config.toml
encoder_norm = "groupnorm"
encoder_depths = [2, 2, 3, 2]
encoder_kernel_size = 3
decoder_weight_standardization = false
init = "trunc_normal_002"
batch_size = 128
warmup_steps = 410
adamw_weight_decay_other_params = 0.01
Rows from block 4 of the decoder of a small image VAE, named by matrix and row number. Each number is 500 + 25 x the weight over its row's rms, rounded and kept within 0 to 999. All counts start at 0. Numbers have three digits each.
After each channel's rows are labels from the 100 images, of 14976, where the channel reaches its highest value: "strongest on" is what is common among them; "peak on" is the class under the peak. Only what is clearly more common there than usual is listed. The data: rendered landscapes of hills, water and sky.
# conv: 3x3 conv (decoder.decb.0.1.conv.weight, 192x192x3x3, each kernel summed), inputs 96-191

conv.141:526468507508503491491497533507494472480511497512464524511515438519531503470484518527502490481505464512516494511538499486496478533514480484524476508499518524552512532529526496492474546526530486549516485523498531537493540478496516518504536505442491518487506525500468500508478501492501491473
strongest on: sunset; sun or moon in view
peak on: sky

conv.187:468476465537532515513483478521510500493515484520499497487482482505509520502546482478531491497497502522501565491488490482504525469512488489501431495494498498504468484510500491518487427555488518509485506473497441473536486474473527518479508456494483478486472487463471495514521520464505480509
strongest on: high relief; overcast; snowy peaks
peak on: steep ground; snow

conv.106:518506518496488464541497483458486512533481496475484513506471524555467442502508476491496505501475499510495452589536478513529502486511533466491516547480502491493473542490540488498486506474547467509506494512489542534439511478492509557507528542523547555507526519509543492464534530517559530514
strongest on: clouds; overcast; fog; dark volcanic rock
peak on: steep ground

conv.60:527503498497495466500498469522500500499521527513476523488520535496478487509495526497536503512496496521476501525540517502509539446475526468534503486516542450521537490495460548488498488472479499489518544494459490500486455483521531505471521504556506503526527501508491512485498472498481499513
strongest on: clouds; overcast
peak on: sky

conv.179:523495528492525514530532511511516497521497526490513515531508447497515503511493495532505516516520485531498467497505473459524485534503536528469524477480477537508539537519503485474493489437511479548492474491497506488499470519492552485468494486503491479492557519502462488514540536527512500440
strongest on: sunset; water; green hills
peak on: sky

conv.156:528528484417502503504545485498532522513481512488512467516463518505493525500465499489498475558456495518536489500537499492545481484495513450463482474516529480486472502511524539483495523502501492510455465514527486502493484471505484514513522461482488520435510479418506518493477487510494484521
strongest on: sunset
peak on: sky

conv.105:506487528495475505477509478494506490525488514528529473482504483504482518502475498511502500524493506558498515566553518464503480519498494498498447458519504474483489515542468542501519528504452554482499472514523475491517518427535495531529503489477526449457500506503456508500481490514502485546
strongest on: night; desert dunes
peak on: sky

conv.154:497509520534521480485514508476499455522475513488519511504483486505495488461483472508449509505510448501484505506524568501455513544493524489536526518515504523486536476534546492546506490495519501485541530509483519512518527517499498496489521500514507489485473493430490538478505474455457525530
strongest on: snowy peaks
peak on: sky

conv.0:493532507508504503458501434479531482489509535519511508530436495554501485497563504509513471489438499507506543524566457444498513516525513468483471512480526515482491501498477483458487478469468499502506490474498507542525502485513516469480503490481490532511486455525497494482473490487495467503
strongest on: sun or moon in view; night
peak on: sky

conv.159:493472527491553505481449449528469486510488513528507470521494492530467485501469569511487536493463505508510510515530517485459499480511510494506492496486538488506554539440446495494479526524490510483496482509528497490554504533472561502528479516486515474487529515488493539470481478532502525479
strongest on: red mesas; overcast
peak on: steep ground

conv.58:445511466518460472476449516515509472484483480503486475476492520490479550482505514526519494501471481490512547501508497494488544489482503513530500524504485484502472454457505488519479501538489490503498535511500489472459445495507516472507527474499525499460504535489455487521517485454472469482
strongest on: red mesas; sunset
peak on: steep ground

conv.37:478500494498488466493471476495471467522492532506538527475508545533517541509502503487493519537518492506509513498507495497488482469494513523511438487522534521409478542525510506544491526487462501504508465519487482508470545522526515540498461483499512531524456538556459521460520522464481529528
strongest on: clouds; overcast
peak on: sky

conv.69:495488508488524522482470528496494496493511548526496549545538509511487491536548538499523503515485515509488497489524499495479506576515440527495472514483477453459492494465495493467471510506521495485489516476475508547437529503472534485547463494510506497574469517512484471482497530479502540502
strongest on: noon
peak on: sky

conv.12:493474492479495469538503530483500505489467507456524521494532507478497419510510473529543507489538516525508471511519490538488468526475527484498549521469540539527491496462474506521520509456516513476469453534460508523512472421469485485458503522532472458464493491467461509475508485515494514531
strongest on: night; terraced slopes; green hills
peak on: sky

conv.119:472489496502472530520518453492493471474518489487517484514502500506514523496509498503534523471467502500513562480505528484504597506503454537495435492539464481567478549488521505526507516500480523489509492525461518506478508523512523499508472467498510523495499440485479536495518519469496513478
strongest on: snowy peaks
peak on: steep ground

conv.29:488496500477518478485442480513458509535507505485447481498454502519475492509532505509530473458507491504525520531525557479455527397528523511520483514505525528499522474550490498515463498462494513510511492510516514470501531464471510490509474515485531508486494448518505538492523518492510494476
strongest on: snowy peaks; night; sun or moon in view
peak on: steep ground

conv.35:472521483449467458490521449518496481509453512515507491484531476477529527475492531524482514477491483458523486508521550551493483439457495490507553491479508437498491495490532513526535543507450475484499504521502488457477522479460501541521485499528519512428511489482544473497489476535488505482
strongest on: red mesas
peak on: steep ground

conv.168:526458528483504472459494498517455467507478527500521517519530497516532457478506526493467469465519497509494502475535521480508496502520482492493480478515469462483515490493521483520510516502526505482499511553497517473525527483494519520517505491509522486484483502510475509481512519510491476535
strongest on: sun or moon in view; sunset
peak on: sky

conv.101:484529495477498499520455548499519509483513502505474534512481560473471488506503493500481516539484515504542481498519496515545513514510491505505525493559495446516488506492526498512497485544482482511497518488482519525482481500503567608461494483526559512516544486533464531492495513520515542531
strongest on: sunset; sun or moon in view
peak on: sky

conv.102:488495454469492506460534506492505503549498539523535528479509440482508492524542500506537539493594527544451499491486520507493492509507496509491558518470502514500501492496453519473453499515487470522495501455469508540480488494475522487470516496441463507505521533510520491479535505516525505533
strongest on: overcast
peak on: sky

conv.178:511517499562493509467491505496469535490517477520514524489530446479507532504499498494467469505501507497474499503514534533509456481483536493527548534489468495518505522461483515486477492477478498554477544528469503537501479492513512509487543457467445447533529449531534521508476485485481485516
strongest on: noon; desert dunes
peak on: gentle ground

conv.57:510458532520518497483536469466501435519489504532473464508530484508546507517510512459511514547545521498492501490528500499450490509485499511494493484523477444497480560455500518497519470500517452455497545525492512487527482469487491536502490503485498496491449500506492460486485460513462462482
strongest on: sunset; green hills
peak on: sky

conv.56:520510491520452469477508450519505497491500468486501479463495491473506496452514495500523484480512481505488529515503516486572479498488521500534481509490539520495502482532496525485502458500507486521460441507509508521513506498563495500502507480476525489518514435479488501521479506526519479554
strongest on: sun or moon in view
peak on: sky

conv.147:502506508475499495512522563458505444547450495526508519483454481508524465500520503505506520480482473495500471463482506528476477520464518500475572557499498507520512475475473527506488490507512520458509473521512471503541493459480480539505507528484493513518497487487507479542514481482487548555
strongest on: water; overcast; terraced slopes
peak on: water

conv.124:528502471471524487503455496479469470496552496510521528515507478501519521503479489478492488511556524520515570500484511490414510474480488487527501497495493514500504470477510535483523490497534495519514499504468543555449488532501476521489473521473481510500490453493501517495478543521481529499
strongest on: sun or moon in view; sunset
peak on: sky

conv.9:471525482518503490505534528541475537485507483466497522506502502504517488519458517547482488474485527483542513546428516519512492501525506534508532485481489468516499473530495476482520492503452469556489523481502481481531505522526531513516502514479476496510462535532531527484474551519507500479
strongest on: overcast; purple alien crags
peak on: steep ground

conv.97:446498513534479507468519484499526510560493465524483455492519485510480492453503488479528516436532508499532530535530514493562505486478497509505457502447500473516493508547534527489496513491469496552453507488507551528513534505555503496550473516493475542509489468558499511512483494539509513497
strongest on: sun or moon in view
peak on: sky

conv.145:484545552518488505504528475540528495508507478541508510470423478532475535554510491513523512494433530517507468495513487507468473484501487491497486483508495508478507463508515506527505465479479516436544494484511530523492503492501466507497474483469536482465566521482529496476475498507488500491
strongest on: red mesas; overcast
peak on: steep ground

conv.34:440512481507470510489516556460527508487481479552487554500469530506504516519488500501510501430479473513537519517513541528474520504516499517505489517539501513511513499433523528516501546487529484508453501486497487504489523467532497481548492497521539526485496446492526476495486507483489533499
strongest on: water; noon; terraced slopes
peak on: gentle ground

conv.126:502513512493500498476514473455471503476512530503554467481482515514470502511506451482476517559437546459502536499455537506475551497499505519497469498538505523515476485470472489493515502530527482513526483494478530478492513523541450485501474531515530519485486499498463508496495464509481504533
strongest on: sun or moon in view; sunset
peak on: sky

conv.53:472485501504479510490489502497521505513517510513529452499509488474550508505513513518476432456506472540522546478503528478499482503479471501505452512522495471506470543491484527508482467494518495477527526518490486526480512492445524517442486463498519470497495482461477488501457452481514496441
strongest on: sun or moon in view; night
peak on: sky

conv.171:511513520519477521475492479545488507481509485507539479525535486459455521532483497481498467508496501500516520500509522491501582465473506511509457508501505459508513521507491511509458494507511540490540502536474524499395522477525510476500534507501468527505531501533512504512506481508492511504
strongest on: sun or moon in view; snowy peaks
peak on: sky

conv.108:482477475515476448506486536504510508471533494559496520548506522520530471520514507544507502456451489493490459494525482552483482464498477564462533513488491502471515477537507515493480546493463513510483471502496529497500506481525479471495516516480510502478478483475477504487499514491461473515
strongest on: water; terraced slopes; desert dunes
peak on: gentle ground

conv.83:467496482513504491503452455485460514456505467523532488476527510515478530490519489511497504495508520485481468454475529517476516498497477489503459537516521536502501501509453535481499463493504478483485426497497519496444558494515514502517494518540476547491472487476481482490524512483493512553
strongest on: night; desert dunes
peak on: sky

conv.1:475471496525495467493483480512516476476527516546493462538509523504517491494476535524483507530520521499473490472553491518517492456499485493480522484519497488513498471524549475455570517484497525473491488507518548467513479489522492501487547496522479481530496538495535492533496524529484496505
strongest on: clouds; overcast; dark volcanic rock
peak on: steep ground

conv.164:505477538495506506510500508503501510464511562469491492518486522477489536525521490478493488513484534498483521523472480492556515498485468444500473490528488487509450485519535491494511501504465506499499483527527504528508513553505492483553495511531501514432472504497524514515495518511528495501
strongest on: clouds; overcast; purple alien crags
peak on: steep ground

conv.28:543516492456493478469471474524523504515482526521488491494506414488490479496544538513506513493527489534517467516516491516524474469509513480475535473489464503485486483514486472486475478507466494459475507472490470501494452501503506535498522492394541515515492491508468490496501463495522458496
strongest on: clouds; overcast; desert dunes
peak on: sky

conv.103:499503547527516535514560525531528476495491478475473480490441505489463486498495541537492517517470502501522580478500499516491563514482479463486509463490506500489503521495494460513520463542511520498512503509549505493455500491486478517508487489491525496438488551479516493488501518495500534479
strongest on: sun or moon in view; night
peak on: sky

conv.117:537514479534497486508506521529509489572478532499459516509496547486512479499485445558491532523513575472503475506519438548485486515511519528483508523477493545485495407479456512479506498487498515540469472482529470491522469475517498523476486470506474478449446478498482492449489497509473474487
strongest on: water; noon; desert dunes
peak on: water

conv.152:481499535549530488523528520491506481505515518514492519504521440493482500445504513504482512506516479510504525510519505509485528499498511526457508501496510544509506512514487491527476494510526501465485521479530496494511483516495498492470480524479476509573446525483531523489517449495499494493
strongest on: night; desert dunes
peak on: sky

conv.44:506519501500508495484479456491516467478514518491510491535470469468464496462501533517501502467498509459496551520460521508511479462481474510493520471503487475532466500550509492499499483504496495469499486506505479461496516507487496487479495500506476492539492461487500460496506556483488514448
strongest on: sun or moon in view; night
peak on: sky

conv.20:487495481507491478522521512493473480539485483487464467486518487511501494481516516510520512497562521535492554506491551515517534453498473490513532497458514482521517491504510492515510476494415487490519532497479472477461507497513558474508537511518471473450544494457508543493510534512517486473
strongest on: noon; fog
peak on: sky

conv.73:484529488507496484538534552532471539497504486468482487511522472467533487517507491513506490505528525544481503506511519471536505499466483471516517476505507494478489529478515458518426450478495488497538453480467456471485509542508535506505518470499486467482522517473540465514483497524538467456
strongest on: water; noon
peak on: water

conv.129:517487513493510506485483561526486453491467460477488535491491484508533486446499547497535482473489455465504500479511508484444547503487478503529541485500489545451484482488522504504495507506539508458481469473506504471512475467475495473508506538546480529485461500492483477581495506482491483524
strongest on: water; dark volcanic rock
peak on: steep ground

conv.3:487484495497485540486484518476522553553523472436485497421538495493477478460493486484510505533481470510500518510511430509494523506479522510491503508510496532505517543474479492516526517520530504491461492480516513524507530471451488508488499502484519502475544504497493485491536482483550522517
strongest on: clouds; overcast; red mesas
peak on: steep ground

conv.19:479481475591483486496504483480467490466534521489497496531513533515529535497465489493491513471518465603520481450519480509517500499466490535485523505496507492494518477533473496496487520490516451508506505493485499505471486494511489507510469508518483523476483505465514479506509467494521487501
strongest on: night; clouds; desert dunes
peak on: sky

conv.91:494529511469497475498479529475493533464482498533460529506513498499471480502499474521501458534550499492508505561434488500492507444467495491489516512535509541491534531522571498498500483508483496458491459492495471520510517491491466495495497527538502491560529504511541511476514515499502514537
strongest on: water; green hills
peak on: gentle ground

conv.68:490515507518498471484464438501454512461520531491469510501521506491484509519466490495483498467513508532499414476508485494532436482499534519477476510477492437484518480498504467505496494507530464484500492486478508492441476525524492506492528443485446475493532474497499471470504477470492491486
strongest on: night; desert dunes
peak on: sky

conv.127:517459495512500485520565507525476499520501514510453463459552497510521509476499503517513479517529454535497493501467534470501479443457498510518463500509512468472544456484559521496486497558515467476505535483462548514551478530457496479490497534494508486530504497498514460494456476508490490489
strongest on: sun or moon in view; sunset
peak on: sky

conv.42:506545497499491469510511514496511518451450489496526494529491547520505524495502463488515526476513530497475483497488534550497460517517497468489521505468456498504524472473503502474488527497412525526525507478478475498514471524481482504474509545543474455540500487514536475493522489510477489508
strongest on: night; desert dunes
peak on: sky

conv.82:479483507464453490496538521498531487531503505481549515476517457435508483485519520467538509480492515498507446490517463520531495515519493451536493507499513511497526488459499529517508504526526493561465507493499505512537539495522503512521534519471495478527551463520519551503466513515530487510
strongest on: sun or moon in view; sunset
peak on: sky

conv.186:494501531509528519533493472498525491474456475550468514443492560494472508497459502531478482484467536559511510523496526493504489487483490467516456507512506497506520496510503501535503488525493505511517522510529488545445500524497502533473439500560534484498482539520496438468519525509523507502
strongest on: sun or moon in view; sunset; snowy peaks
peak on: sky

conv.122:490486522504480532523474502521466529522467521518525484513516523510495510490498510496527504540515510525493432464479494548447480487501496514547537499505493497456484507495496522470488487525456558513485474509512490490525491552487497518465498503500529501508498516537477474505506497495481546536
strongest on: clouds; overcast; terraced slopes
peak on: sky

conv.182:515475475469533530498480524456470466478527517535512513524478509513488486485485490510562502502510543492507510479451512521522557475477485492488531483507484502489515524488502505493511480470548510529484508527481498495521459529461516462500491473511501502502472471461500518549490446475529519515
strongest on: overcast
peak on: sky

conv.189:505505526424509514496502503526499495431502497500484477497517474507479451494477494463489520515484503493540495540481518501494477491471518438492442500474528491491515519477491500539470475475497532494507499492461498462545480524495489502501553463492496471529514487497509518498492502525517482484
strongest on: night; desert dunes
peak on: sky

conv.167:454500487525513576482530471494512465478510442497473460515520489490479573529487495468498499470492469497510580462481498468508553505477473474510454521544493484506511507529526492525520468523494521437508514512481526486512538470495493473487490487480499525489469492493491485485506503460481488496
strongest on: sun or moon in view; night
peak on: sky